python train.py --time_shift_ms=100 --encoder_activation="relu" --encoder_kernel_size=5 --label_smoothing=0.05 --decoder_parallel_block=true --lr=0.038 --nesterov=true --weight_decay=0.04
Rows from block 2 of the audio encoder of a small audio captioner, named by matrix and row number. Rows with one number belong to one channel. Each number is 128 + 32 x the weight over its row's rms, rounded and kept within 0 to 255. All counts start at 0. Numbers have three digits each. After the name is the row's rms in percent of the matrix's.
After each channel's rows are labels from the 100 clips, of 14976, where the channel reaches its highest value: "strongest on" is what is common among them. Only what is clearly more common there than usual is listed. The data: songs of 200 made-up bird species, synthesised, often over outdoor noise. In brackets: how many of the 100.
# convs0: expand pointwise conv (encoder.blocks.2.convs.0.weight, 768x192x1), inputs 0-191
# convs1: depthwise width-5 conv, stride 2 (encoder.blocks.2.convs.1.weight, 768x1x5, trained with AdamW), a 5 kernel
# convs2: project pointwise conv (encoder.blocks.2.convs.2.weight, 192x768x1, transposed), outputs 0-191

convs0.764 096:101178120133148138113192143144091131114127128155130107116190108149128109146102185076123110105104106171151194189101095091085116156092088133119123109154153157057155145150138163119141108081085137212123115160151170103130171138153151163116086112135213118161190101092081080135082136091108131076146053116146160097157128137176116170059110139123132142175084160126143126175123122115114101077137158114088136091132096105143143131166130115176158088168106059133139166130077146142118086105127158119141117184141087125109210123064167114143135087096088121072118073131108140124171091129113125081
convs1.764 095:099116148177165
convs2.764 118:034125125110143101100114125115111109118139133133139139102131130109182099150162138113139125126128122160101140154099078103092139161159157103137107065080121069106175167163136144174148115133123100150106184064174149050122086107115138088144117195143073149153115163128119182150060142155106130107114208129119144151157150148167109125161122087119092148146158113099105150206184146131125124107089080207126140160087212132113113122153119141085151122134102108139158111124118113113124082183158163134108055141133109199120140089117117081178115122176137169107085187160166122062145112097060151122
strongest on: downsweep (83); click (36); first syllable: downsweep (35)

convs0.105 098:117171172069185224170054077137109101095115119101156175157073117104126141102141115140073117141149121093140122138127160096092121140167174132149149145117078108108153173150170127076108140104181113193094103138097117056198171157093120188124160144091098095200165107114097158117100198150098122084106100137097104159199147103125127116110132139068119130139161154134090122141124083134107105140150109113095096101178123117138124125125098134061125158140130123105087158150138077175118150121107178109089167079115116133110158133116145154071205096103123148103118199137129150111073100117154107114
convs1.105 105:153174177131135
convs2.105 110:109098177154155121154130162142063113100099124111102075074149116123123144123105181114137144117111129076087057079158121103211091168127090160156101161183090096096140149123144112105093107124100154108183095135169121177122124100145099124151100128173122128151086098112146077116099099153100127121113119170144167137081155092193086105114141174133128106141136142140166085161092115137160107164090134132176133173087095114192143106110139104137150115156118122072187138232154036121116127042109178122130174101164090154062139116095100124107106097143108153101137188122173161146143154079124117110
strongest on: upsweep (56); first syllable: upsweep (33)

convs0.309 112:086125158083127142102119104134102122154161232091131107161165149126099137142118142124171111091118116112141096148139104107106180202140104085110125159173106167158122072131073061195151108152135171169166156110143098126098100203115112127076119170123166169112137129113076178151050182127115115120100177142115154173168102064112146138117177155102128123122124090148133082158092155095140118131125117091141154108063124114117110103113097083154143077108106096092103150134175089107113155198156105139197124122103115048108092145096129139093071132134130129088135118024147118170141120122153133122
convs1.309 088:091080100151136
convs2.309 012:134133143140113176155096144102160156106159140141125155161131145154167110113063023148127155131140099106169152173077116071156082112095079092079154169088180121166150183123152128093130116164142083131148165060085094152137197081084159103087100140156126105130109224128146105100090163094106142121115052130113084155135117094152089129136120110160116119087159171151143128140143170124146127168123132116118139081135124118099174065135043137159162074146136080149103064140106123103114177181097174118098124093106208151163088116120127131145136148124176128117108149160124080143138126120119164085
strongest on: rich in harmonics (63); upsweep (47); first syllable: downsweep (36)

convs0.750 112:218085162144170131111144096118083124156125171160129117125115158133176187086190068180078152145146143134132141099090109176119165131111138103144182125190105120115082137125174121098152119141159150110140122128080105100137146134131181199133188124140099082115060102124068085143115101088147166091152116101143056119117159141102079129180205079084178132126123126121148149079133114098092159120126171141112186076105117106128125166118108146108158141068148159159134121110120127126136133093159086144133094166177144124156094075060122161124113137103158168149154169110136170121130067093176085068
convs1.750 092:156083122087105
convs2.750 033:143118126117112144099148119083104150104144100120104155111161171130110143163174149163190091118152172151083086113116084104143098155087181184109035120084107112122140111123115161082093164158153142160164127103134159166096158120087141120132093133145215107147115185130166131159117204082138083156169116141118184085122133154143167179153102121136150153089142083134159121108165144170173077142135136086150157158132120099136189086144125125142109174086109101066128159210138164117142131107166092184102087111100152133120140192169136161174135150185105141125085185126116082074140091087152151185
strongest on: downsweep (62); first syllable: downsweep (38)

convs0.98 108:105157125153123120161212140070118122085095126152127102146097179088146200129142166180128134154127134150156148130127134065066120183102100126124095090135069076083174087164129104107153162065146214186146114132113153149150123090117119167156138151175059141177073117206098160113119083132159110151202178201099149130082112122152121157134121127059095124194127078115110143099136141158187109142164152110166149140116157144098093108100121156128151088131123154150128149085094126099148140126130077143122113100160141113106148121168104123124169086179107158165128137061124106106111098139091165147
convs1.98 090:155175144169113
convs2.98 115:148068140113118096109135168169134170100140133133098124145154152129121132173159138146141154129094083094136142103113160150116095158154147107096123136152164075113153096091119118128083131099176160151135175167112100110074151109133087122090192134089160063139098142110144134160090101169088041094176143179159163143102155134069216123089157111083107099139106121204085127089061105105124126090146164142126149161086098038164171158101106108146140112131116101111140144155087089123097116115119121144100086148111159119178100143131137114167116169137171106097127060164077154111200195093163115065
strongest on: buzz (79); rich in harmonics (77); first syllable: buzz (59); harsh note (49)

convs0.504 098:130176114158101083085127126125171084083146111130138166163133102061159130112155176060153131081085076110115110134102130126070127119058103135137090057105073126135135142116194182135146146093162137145134120067138089121127104164160132111145088098146123124168142141136157099122142065074152073170080133186170098087137126126163131121185127091084170122111102135142099098184135123105098108054143101140110119135129079148121099106074166106105133143112192159197163083178147161095148115126084119132126148101050105169130148134187062103142114147142165094094096127143096113106191125108089106145
convs1.504 137:164188144127130
convs2.504 146:158148107207111146083152153099112132156109137130127174137178144102088173089157094160137143190099144125099082158100071153094132189113173099155140144139142083036152058044166095111113157092206128091124105112103125114120135112071127158137159106113156103124082123143123110133132053158078162134094143074128096128144138166126178149148124155169144134114133113140098092160137121086148122111115092095156116088133125138125112136075089171134136130124131158096206097134148148121146126123185146174102187157115071099128119163088175189078172159090074158136121176074141113137122091090127109179
strongest on: arch (100); high song (82); first syllable: arch (43)

convs0.575 096:167160153140101095200069227096156151136090081160119084142118094164124125137130111129115107113145151133182086124105157115146134131134168113168172167132144117129101107135174116110151075129162106130142136112073104147121106128124146149142104134058075107122179170143099124121144172148152177110167167099150110089183146053127098202082181184129089060071060106118129069087131147114129171080112160126148082097135127086124125107153160084115072106116123155115192177129131198111109108122159105098137122145157127153124166122138166137145169147160186159110182103148144104094116161087135089176
convs1.575 088:083107157153162
convs2.575 135:098194144158147128134178143129120126129187123151102133142132082181061202103147165135123139145142193133155167117183099075101142094131148160152124120095094145111120136132128117166121126096138162156091121149055147070129183095115129156137133119202124198146160128143080087103148116127121169115100104156129100123074199160122099100165146082167117143116092123109163126149160145160165155077113120119110156155143058099150142135174136143165055059084100114103122100148127125110068077069164121107110064092180122180152160113125068131091181115109143091159179123121115127154123107156087183165
strongest on: downsweep (85); high song (80); first syllable: downsweep (76)

convs0.57 091:131133140162106118104154117142145127094110086104149143106117079123151129111074083122059111076138130120153128144042124151092123151108195128141105158163128148117112137127211104133151094068092104087107118099098169125084115180126139131165105152112151139149077121144101086134066166075141164146155130147070130165032140070112146122137090109066100098113099108074075083162145132090072113128084174133090108074103178073157178134165095132154144115161114161129130110071117126155101062164118193088089076086067122148132083090119117099146120117131105166097091121161125124154112136175115101105
convs1.57 101:127162187150129
convs2.57 140:122130122185147075077176099109148122120130163104133137091169127072133143129160140121166182176170169100152054108141118137135170087085143128158126071195121162139134165132172102123122079205155175102105149189154171151163142134176130116052114161061127163141090102124141061141142092147188096093140142166110171143163143122146132113159107149123157056113130082158148103086149101102154120097096102150146176108106127136070118097155139110100128123107142116128178121120106140127146115181217109111172108147134139161161112124168179131159097158112103160113096114210097116114152125136163045091
strongest on: click (49); arch (45); first syllable: upsweep (35)

convs0.249 097:142115101110104172167114064162127173127127094176153118053106154127122116155111132135117175139148120149123157092141155157177157157135168052115113093158117116123073154085147134136088159125094074138131097130125107115187149154158169140102155079095131089067087111074075225126115120201112146134172181140092206071116112142130121134130131141147160100109142161139142133134160182180145153144083138099147158077177134099124162122119135173061114106097113101153094099133159168072078140138175174075086151115141097183071157150162148182140138151131195081127135144111136136152125097111164148104
convs1.249 103:145102108081089
convs2.249 079:089137112085163072091090078119165056101136085154149144128112117043130147095067094125094144121128170175187142154123155173137100138096132067120119108150097137137075107164117032126100134118106124163211122055160131085130089173136120130090130109110110150162115168069128134129127161130140084134172136218151188135146142146159141110136116132146106107110100119126137115140147090078116144106164102134148110107165096130131077132179169136147073131109206113145193118137095156124122107199174124148111157165144074158151117122152111100185169189135127137168106100069121135120107165148095110102
strongest on: downsweep (82); first syllable: downsweep (54); click (35)

convs0.766 095:159144085101152131147155109105183139070173151129116078103167097163116142139100109179090158129150137108107148144139177120151156084091127153115162095193107118103093130119071124130128074140128115110116110177139102123160111159151115165075052084166112110087111134105162126141073095137087146158119183071107129106116112114170196116094131118141177118140119110138109125173143110129114089126140062074110072141106149133138145118118131092159125173119133132144120106120108130186056197150090176166195067107142100180124109136146218094121173071162132151101078141108131094116166173099226160123
convs1.766 092:071114156154142
convs2.766 106:148087164181093145144117158106153114148132095129162115105099116093124164139152152146123147130138144143070156143120129118125159109174132095076118101103115132152161120208156125136116165120117121107131131068136181110123150155106133156127158177119121135140160142107182101137081074149117217075134114062151146114161174090098203084112138103156185199081136165154114138078178120152150156106124178121143114189163112114075098155128091065138038128146127204153053165116106118169109096128114129073107104214161175139129138123117113119147098124106125075122126171111108065142075103109148161107
strongest on: low song (72); downsweep (66); first syllable: downsweep (41)

convs0.481 098:144057166093128135075140094059173070120096134115139156133123130126087160136081114126165109113125139091103173149053080150107128109097123109087142109171121124137101167180100195141092125193065131112033162082106092120142124124136100122127087104195150119172118145161099090198089087162071100152159189104152143098124165085135130110059147103151154150156136152128111151164112134142097135113162134097115109121101147142112126136070154171122149120155080105173162161142119105092093107084187110130116148164101071103101173172164116128117158165105180172107131173162166078117173140108110158151
convs1.481 094:121160182161137
convs2.481 108:113079147119090174131073073127131097148080128135147136163128131146143136159137162169113083128141122154161133192118149142098104103096119159146188129160123133172142177106062106131120100146077109118143126080100144120121169136090143138169166114128149182125107124109051166074091088117103184134095133138094178084056117185134049179179151138174178192128134121107085102116132129092151126102154153130114085179149094163166178094168131102143165094142114110145118138172155124166099100099094116126075102113082115140103096153149033079137131085136093085142124125079139106124102115146120219174
strongest on: click (63); fast repeats (49)

convs0.709 107:130159112098079168151095160150118127113103105101117115197160169077127153089113146153154114048125138127155126184081129132132148176143123107205129123137166185136099115138089146134081081142103139147134153155114148108158117134102088098140200091168079172105155088135133122126095201129153104140154115086128158073132076114122111043143116156095132126167141121115172043162098162134123145130101104051122071173115164161121091134088145148147168082138149159161142121135113115140163128182144138194139193143144162094122123136083184151069096086187133105078166133131076162170137154157124166109
convs1.709 083:098129179088124
convs2.709 018:126120112133102110131164079138139175140215129138103149090101168120128030105130107087129084071127129131154165123123133157160125168141079121100149140146129127103162096115130149084192152187159120151180142124163049126138147243203113127156151112122115107085122104125104107121153181101113165077152136170102196120127145117079131097083126123153148137132144142166166162152132136118123112170107085180155169144182128119122146143189060099129159127095167104158122098132136147144137178097165122098109080190135071131093146158103159101183101142166140121172113178088127105185119134154166164160
strongest on: pitch: middle (68); first syllable: downsweep (40); first syllable: upsweep (34)

convs0.206 099:140150155142125101125158088119140136125141159121172144115151121171114209104104110131132156149129119116175086149100105126126105133155088171159166130154161130066146113132155154109113130121156141189111162183166137065089115115066141225140133156158145125092102124163167138126095149179130157178104157139152160134086117162127098146177135112105133186165188139107186107125136137166194107094107141110034075144166152159090085062119162080131177059147141131081123106135085135082102140131080110147139158118102134164093190164140086096120138065170159152153091143075135073150121106092099124186
convs1.206 101:102138164182139
convs2.206 123:107095173117087177168107138156140154143117151147126094140168152157131196111127120083091127164176093159175056174039110158133100181135167184103125112156140068117134187151144145127101139114132133132106175117136142120147138102150111131091190146122047122082131172097139121106147085092146104120149143110134128168129052134142087128121102176109133092151105092110122145086075159164111113153058132158137107104138147076110111070089117126141147112148163123193106134167132143134139097091120169058175115157175161134176169173066083114101126127140096116117080080215147146110173181110147113123
strongest on: pitch: middle (77); first syllable: downsweep (35)

convs0.296 099:172117103137130155128148156133139076162139127125122141152106148147166123079104113173078109164178090166168136100060209181098152106145131152184179180143153156148176147127187169103083101194106142121094141136138126122174140092108119166130113161122042087147113158117172133112193143125114136108127113120136129104119085218122147096146091111124117096130103081139192149128113114168093138154154090144116103162116144161100147117136111139034088137108088147089112118110170100183110117142062141158101177139091131180164129125130171175107142143094128107116178053151202102111140127171185132116
convs1.296 094:142070097106118
convs2.296 088:057149144055193090130131156142149150098102135095139142141072129176139123150082125099131128150154145106079134128146096119115179083092150074116134117168184154132126108087126123129093117127067118110139161062115119155205131200056162111141168152133093123144100105147153149178152125133113084098137130185072169149135117151099133140170109124081112133150135191090104131102183110110080101128125124107101124125126186159161122151180158119161222098155156150099121157108111082097145110153145074157155109130136050121087074114123177159138116185089115133105171121118058108089144131190150171149
strongest on: downsweep (87); first syllable: downsweep (65)

convs0.682 111:110107089099167110147162134097113153141090091134131123136151166104125085152126123204090163106092138195135161118132182137079058173162101104153184196092138126112089085088156113141155139124116169128197088086147130085101090157141071141100102156152093060169139162145128132145106151091162081086143108136131085119134128049093158107110166188098154117238145097163125150090126136051072123085095111074108157125117121104135137165163141099127133137130119080095153119082193139135087092165135139095137157116147124120099085112141098123149080118134116116098215099124140115155114124158128156118
convs1.682 096:120143111061129
convs2.682 009:106096101152128145155140134115081071095057077164117091159117144159126163093103104177097136154119100191175208147182150119156111131146102087163183113078167119112138123098053156144147125142127034193164131142145127156135161108142171135121126185118140149112062096120086150156137194116115130157210149111111118150082129101058129129142097117195178187073145124134129124128109140082114174097084111163108127101167144105157108118121092141102136170189085144202135121141109132155162083114119095126155126086120150147119101192114096065111162119109138085124162142114139113137134099139106121079
strongest on: arch (39)

convs0.509 100:145092151132175174148145162102172203126079149168123128167106166054149126160100155117123061112138122159139164131111134221168101169160157126111166156128175059126168176120135085209095185131101122118137128125179130117133118151122190130217120121146108145139096105154094112152178102131114140032150104158104164101118164142117178134145099124068173091105112123141159122134101194136115106132128157123101126109114111154145139174132170053161095121156125125088118116152113092097140084068171133108172122096136186100095180171128100153075168142147130123112132153167090149137131173154104135145
convs1.509 095:123081094141089
convs2.509 074:143116132064137135196103136149093112057145095153169138201133119172173137117185173149182145160099101129086101061109144151116093085089133090161110181099163155090111091122101077072120136075117129125125132171152108134103051182154154070140146079163096122117128149121063148115120150140121172102171110117107179048111104139112178109126150119106146122090093153186153158092106081123186170175162171157119121089117140208169132105137144179087133134104137155098124102131117175116112113099124133131170094074113059114137129148114123090144113101083097151148123140179127167090136146084147140141
strongest on: arch (39); first syllable: downsweep (36)

convs0.588 100:121116090078117150128077134110113193145094142065132081126127099075100140123088098154099119083139147107169104100085106119094154083144134129113167096129129101135111102120079116139144172180099174107052117132109102140143094075118094124081042132130046099117133161057174069133142135171052136138119139184094089074177153117112133110133133118107100063116115090122119167134145136168127126096167078146121179107138107138120159108089140178116166113102152093107142114079111091123108144065064145141131102110128101089126068153123170139133135099133100142045097080116068092079174148119092121146
convs1.588 107:120165185147135
convs2.588 141:074125121052133141171179110176136149064099160114170096149135149138143169136137150139102125136134123175124143119143091094141115138111134163125117096144149158093184170131109144145077174189140141120123184165190115140101120161108122124067094100091144144146121149163180162105088131072174155159156116111223186149141141129124116083109160086236128153089149136188117103097164090167132140152083145092096125150087126154090112113195141089134084134114162193166102154130092178120099101177119117144098161120109129119069166151208159169113168118140122103132122093104082086171101135136150136126
strongest on: click (57); crickets (42); first syllable: buzz (31)

convs0.696 104:176146101081124099044115138089119165147125091103162108145104177078120165178115106177113148119113111133104135111120095114179137129124081057137123103137137145160113156128138152132187182171092061108139111170197138095137109125138112109119128121176141122184128128063128162098138126187096162085078164087101117152103142161131084133074123122164180137128089080132104165114198175145127119120122182148131092128133182095142130092135142105116131142087118088139130115176126238080157137214134137115116128158192119160098199161145163129141135119144145164080132105087089184102151126075139122152
convs1.696 091:112093134160179
convs2.696 106:134126130164057142133179105096128139161115135176153132119100118175142118142150139160147165124160177137050188096112158129152158072077109105128117102143144158148136152093143129161178097104089145064098098181175196111161138179169110114088154114100109137182155115131150110139108122174090172089113126099096110098155070105119101153131095104118113173088133140054029182094134089055163151134111092139151105150141116158088145139111152150114189099145063109148100084117135110101115211138106086123124155045099151141067121093127141127119119118066128148149094115148144088136133123108152173159
strongest on: low song (94); upsweep (66); first syllable: upsweep (44)

convs0.94 098:120125085116100107207105111124144083064164136107117101054105153118104065108136092115213123120082043162159155129108207100148101080116111135156125127159173123136131127126134107159178068111125203129116131105115100152112141144132118115145154094184117138110144111085112150150088144100121163142142121113083197107112116187127125076055147156146106115103125053089171105111153156087135101102108106140153104126125138137075179124106103142069075106107051154156077169112153127177130174141140157075089153129165126150172175191120146130117148184108142114126135126112112130141093068129159136164
convs1.94 107:097124066122145
convs2.94 094:165135103127137182142141118151172097151111167121173101112134174176105165094091144110142143163139113124141130142146128115118113147080055183145118153105117139121159109153122143111129117165086085086178070123102181174103095161089149085189120149132144123180149133153166148122180097077149117133187163135112106076135099123177199107143120132105125152154172108091146104133103142082064111144140100122138150121074122131135128155198197118128130137142087083121156137061213165125133153173127154060129149216135086091100197134125113152117102105131109193077112153090089141066131085147094079150
strongest on: downsweep (77); rich in harmonics (67); pitch: middle (61); first syllable: downsweep (55)

convs0.144 094:173118132119146180137128090131084150160134157136203131129054137114141115186140162186143163103139135142131131147126129127109131145123146123131133123120160140141184098121150119109060085154161123130142135091149101169112151190181127136162071145138127211170056110220130197115081109149171108121148166135076111052116160125125128150173159110131139152141147141110076148107196100173128133124134162154140087149103065119153117159117120116124062116089088179161121124072124155147134096096139162139190120192109164156117167121179106148132106128149104152104062177102097140086106064167122121065
convs1.144 094:087083105136158
convs2.144 112:133139120119148104117110176156125112108188133106099137107137177101172131192105154108156108118083202159147121090145120115064130131082105193126147197117110131131165103130146107134100124159079108152109161130131174122139187157159187129107136103164182129146161087104137139119106110177160208130114102138117120164145081112145069149120108168122131035142106165166159144155084159145123136073152113090073057109105106125115094175081113130132123091144111183126096121076069160086194175094116074155106150157193102144133102108152146127135157137056098080079093093112124168106128110123132119068
strongest on: click (51); fast repeats (48); upsweep (47); first syllable: upsweep (32)

convs0.330 094:096123148120085154130135139123161083107141116121171138145097054179143174152139099150116103106159110153172109144126074152111118169111101198224117186175086176148134120130118071124109103135107101170151086146096107132107117113168087168152142158098114128114115126241139088100155133101140135178158113170177144104049164136153153156101110160177130194134120093156170111183098061152099211136144147187121156178153158184128175146068169124130112133103128109132155063098118116089117139156126098125118164126131154127120097157132150134174140184138171167114140091128142103161098149104141152154
convs1.330 105:151174175125112
convs2.330 117:135122053159130095073074083073055116161123159108112145118175170127082174078121107147151119145107169173097114096139156101115078103145096114164151085117161082105172140164087134099107102112139188097076115132148180135115101115127085180119082108138153136111086162119129150097096157122110046066146136153095136164121161136130146046131164097104088116117101126116129053134136167124094084140123147141181177063136144071100061138163103095115131151135109126118109128080152125135117083131141124116096157159157140163095099172157134174069101137109131141115090116151163066051100155150141150176
strongest on: rich in harmonics (80); pitch: middle (75); arch (61); click (39)

convs0.667 111:194086153102066135102080102125125112133103088078126093143148148123117154139156164092139188161168144112056118093110102132200111164121128159158133165066078126158107144155116106104120115110158174185124174119139105149123168146125166138109122152096112095102127131176186132093097094142142102110104068123158167103046163176118140124188071118176112104163120111141136080019148152114134099133164103088110128141073117098204113111096101182104085172136076172156126122181148144152130132125138093071188130115112118139130140096146147151104078105165107136134167178140068144139121098119159135087
convs1.667 089:145172150176139
convs2.667 071:108156117119127131205084133114177117102168178167125123172097119073145140132164127174154126121140064135083125127117074130104113131194147149180149152139192165099139101119094126153159087127134117112156132108132150129145203140116106149133072100161118085080105124138191224149126074166083120119154178091167107165159088141180129140155140114118097197114173111093139140093122194124166150122120090203173151089167116106121100102108038063165091144124156158149168106102120122153124168139090112081164140127161152158146151116090150115169168099115119118096103143146153116122098199154143143084
strongest on: steady whistle (84); first syllable: steady whistle (70); pitch: middle (61)

convs0.301 109:127063123134130085107148195155113141110119128160091124179185145112074146137174166145142151143116119114130083096153123132148138106193095132173154087141124115082129124089140091129086069133127077139108122142071124161115099069128085169070088134116102140142142168165163117123049153124173114059142207206159098141082185115061116088161116098136134152125086156092125152191102131126156152143156118151127172111099161087146124154150089136089098137128078176141156100128147169107081106121155165208107167195152126144167101092161110061103121168092116168145123088168119094125122109142141102127
convs1.301 099:078100156158114
convs2.301 105:097160146134105127137136170119095132107116094178087140167084146135141187121074139133146129116175129140136152054091119097076115090169159160148183127155100135162157087101146104125122078134162176101072137163122116117142136107158111138138102184116130092123092127092130138106166173170139156174130136143145108127102077112190144035146091065161129148223143161082157074128093151144094130108073157120101112159099123119135151165156141145146157050148159113108226148142116145097149191173072090120078123156061131156127098126083157115184183085105151128149116120133111159107123135108177159147
strongest on: upsweep (76); rich in harmonics (75); first syllable: upsweep (63); arch (56)

convs0.20 107:157205098130141097122163135116120122179098129126142110126173172134058056125125103173112147160132106107094159124133077136146156135137104084141113088168143068095148061156113128159170120128107231097160099156146109120146124132128161155135154123122130123116122058157130158139091100154140154160124129167137108139083121151078138147151135154086088111162131150119121114094137128128121116153143147164081119100096095218104128061199125132046162122113226196135115097101110196062130165157149149188115124129104166102064107116135099135175121132168086105138150126098099105150162110102105105191
convs1.20 116:120151193145129
convs2.20 048:111082189113146130159120205156134161129123082165132119230133099119159144086157158082125161153126098054124178160131170143123154140102120102099135093115105069099114180131087119129081138089141132081142182168105085108106095140170095120096100193133160114115118110125118089178129156124122169123149183061138132152119080135140165205107126189108092120054137080186103183164104082099142137080141111113105132075068122126118161116127055157178158120096167138121097135107152109136054108164117104163107085143092162101120173124129143151181141154146151113134096124126114131099150134153177106122
strongest on: upsweep (64); rich in harmonics (59); fast repeats (53); click (40)

convs0.189 099:052120115119141114157095141140092165163097148151164149161152088140166133107053112129167100048081197188164131124160110177145097164143146080164107127158133121097100137142128135164143125126201099145108094087077093091144110112151132182130110055126147154143110144122165111148112212148128172191126177126052061173113080080094158144110148123088117147125111141092069138145130121081101146131111093073155121124146154151122150113123127089139115109086111124110071097060136125102143110163115084090113115102125127090181124103139125129156076122145118105095097097083080089127121165220108142125
convs1.189 077:135159168169157
convs2.189 029:153078102177155155100166175065098144131173183083139167149164185177119153066127140199105097160158106124151162097116169112144148129150124144116139094139096079092096139144135129149133210168158149084098137145117103152116117082144122183058176055115115093143140154138166089137109182085145130155134084162126149137119132114110141124140092086123105121186159078126104151094170138137163098109110075107119129165120131149174092133188076146153082117085142124131166130100070142063157178107163134099176141121105096150075125173075140136215148116156109140128117194118096102170161145110157137140
strongest on: steady whistle (90); first syllable: steady whistle (76)

convs0.52 110:106100157113169100119153116124090146123164153155150114174122172152053121191139154176163103115129103089116104135007146153144149186141120118111144097168130113091141187125118114187145174125106098096149143160097077119128100133162147167134085173162058127143152100177082080138078134124101137128133158187130179107093119076132129099180118092117135143162120164139154087157112115119133127082093111166171121177148112164081178149099102075151138130088096093209121052108150163158125131161121138104149162123152184140119118164137207158132097186176171133141121109146162157135145087127114138084
convs1.52 068:111113132079082
convs2.52 011:119120126146122146107175116113120100128140148152135153200117166161126160116053096169090081121135095147117117131089090148098105172160152140155142136176145092124171137149114131175128094167142096085067076109101152137121154093147139139117127160184103123121109168161127179136139104125059168136174113155130070159076128102120182162087068100190129198056149096118151132144154176119163145149123100096118091071206120151154115105095140165140094125207132118204105134199110079103090146152110132127183112073137187172149177154127154184152142120143173105128112173146142105146097099119111115085
strongest on: arch (57); first syllable: arch (41)

convs0.527 104:139158141126144121168086116076155143079121116153132111130112111160140171163142118191104150111148166150132103059126123108109092089148102129106104088135113091151111112171147098104123132082058135104093173079140103101185102099108122177126095090119143074111089157094123141097151130119136110140137101103145056221110064169104158094199146177158096098136100175087112107116125144112089103224110062140119145179086206092153158144134113127145163122163148099138134126065136098125141077121170133091157073086168110167153141106125112150096144095146088064107144135196119121126203149141134124114
convs1.527 089:096110162175149
convs2.527 133:128143138167090092145140138113122097150156117158121120141093173132075152115065095081118154114105097171218145150116095106176129133139084107177138176082116119101090125105158129127114115086123132146162184139108132105183101079152116097141080097109119079089085167173149140138111140091206117111126111126153137118173129112149162126091122165112119115112130116103176118130110125122118109134133147105108052108055151097110127184154205176147186207086119155062136157121101140135134165080160095103126151217125117127111079094138185134112163135120150171095122092126116143134030164188174085134
strongest on: upsweep (92); first syllable: upsweep (73); rich in harmonics (67); click (56)

convs0.75 101:127110130148139106111159104127174115171088145183118117090167087144053122223102112151077139078137146157117097125108117157119106146143117101205124156141139093142133127148193100126134123084155098128132142099122098144159117163171127206162113091089137125101137163084140073150071140106141161156104147143083079083147042155098099129128143203178138058118139146062090138133076160087108112092103105069168110134134069095167121128096120124128152152110136148166095152088151131133121109157156126115117099116110133122215133101088119124155146075186137118161063099120072087164156167146113113163
convs1.75 100:086086099103135
convs2.75 044:095099182121138122130102108129123097135142135113149144134131119195113154147094099176087118118176092138136161134081139207183070117129167143075171160121146113156156117157123173103103156129125057143151150078096165185107104147194126076119159143152199134132137140113134148059119100126104095102132154139115162107079140101127091128129141117122123109118188119176111116057113106114170102153120205121156148132147112107070073188115088099151209114139211103126135152163134082085172152157183100083098164142137146151163145126122073210093127161134118104139131159145159106164149083148137177165
strongest on: click (42)

convs0.658 093:125139206190121086195101132145162073160131131147163167109157109175138162220130165091135084088159147121210056145164134117150126174103117111174113074133145109139119108114102129091102162112104099154128112153182147167092140106121090120181096175166108112136096166148187110115096129166152101177107179110139118120139119111156182128110151120093157136157115087130110135125096161156173111074162146120145119176138152182124111149133121094175116153197088141114134083097129115114161145143166111137208156140103075129101134117177188088094186113153209146123179111159128137147108154117169159165
convs1.658 108:132176181130126
convs2.658 105:122173163143117073126139141155119147165148181157123077135152125138089155121133103113157196147151109195157155089123115127147151129128125142144107162096195134112163179130141075086131130139091153123130151128177112146078098142068139187163124213142083106101126127127129133121101099149115109119152152118112157111149153179124120154120165090096125160090116129127150142056131177121115099095135095139106169186198155112141083124166111073102100144181077020160114190162091091143110102135185118063099166167118119139122141124147040159127114070130182084131135102114147086070126161166097126162
strongest on: buzz (77); low song (71); first syllable: buzz (63); click (35)

convs0.643 101:164166097108089079148126153100094096139144142148201122196135097148071131090135168096063160098124107115109088070106106154151099145144135125190098156238095105106127138126086126176215105186133151151172125127157086142126152141154173123151131141138120159075142122118142194113130181183125156102144112138154117086083134135097098135086117050147138189174113151066106124136107171124099140136137127157117105122128106122183168126154113101041093121168149138122149079129115111240171123124121114088122136115137130153139114118102104130071113129135089133166088156093133149113185122146147142104
convs1.643 085:093096166148161
convs2.643 063:106090092159141102112167134123138168179136081092086136111107139081193161135084066150156130098128132132170143141092085100128096118091140167146077130079121074091184162109179118195152107105103113155119105151148163138130163135153111125163103113102202174165101125052117073128154106151113145088084081127123161094118148102105153111068138161099108169179081173137108097116144154108115159099128086161102121079120042110120106129108067135111110136101106091137104050096124147165129213204191115154149109122114163175130141099172110098116131183099103143113136123105123101110110137130189094106
strongest on: rich in harmonics (87); downsweep (66); first syllable: downsweep (51)

convs0.29 104:140089169084141148140125137130130107114070115161169114140137067140139163129131105153135161097134126142135126061129111074080168162083158132148113082136132171160146127123130164120105142070100093188103103106123125118141120106139105118167079146151169068185072109104165091198231188107138078104174105161119162129185133119145099102150162162208151120143199173109109136165124101133134137200133155157123141110134116143086097102107102113144129139195117126133116070103126128211144112064167141080138173103154150139112074075088099114154105105077133128142068138128150145178091117100111092128
convs1.29 090:085100143174141
convs2.29 098:124159120155151166138172163121097087127058129103149180102139120093095180152123147114154121121107124147122135096115162165070183171119088148127167162146170085196131193167149119130134120133095172057106104125120120124159149075117073160095107121135131149102125147093139144174138100150136103112121158137067124177148217154162116089104076166148154096112168100092109153082114195123116119129117186166136120078091071132131147118138082123120146150157148121106142176146157156148193152072111129172142166146123124111135069110175213146150097079123188189142133139129118169161175135158064120184
strongest on: upsweep (68); fast repeats (56); high song (56); click (53)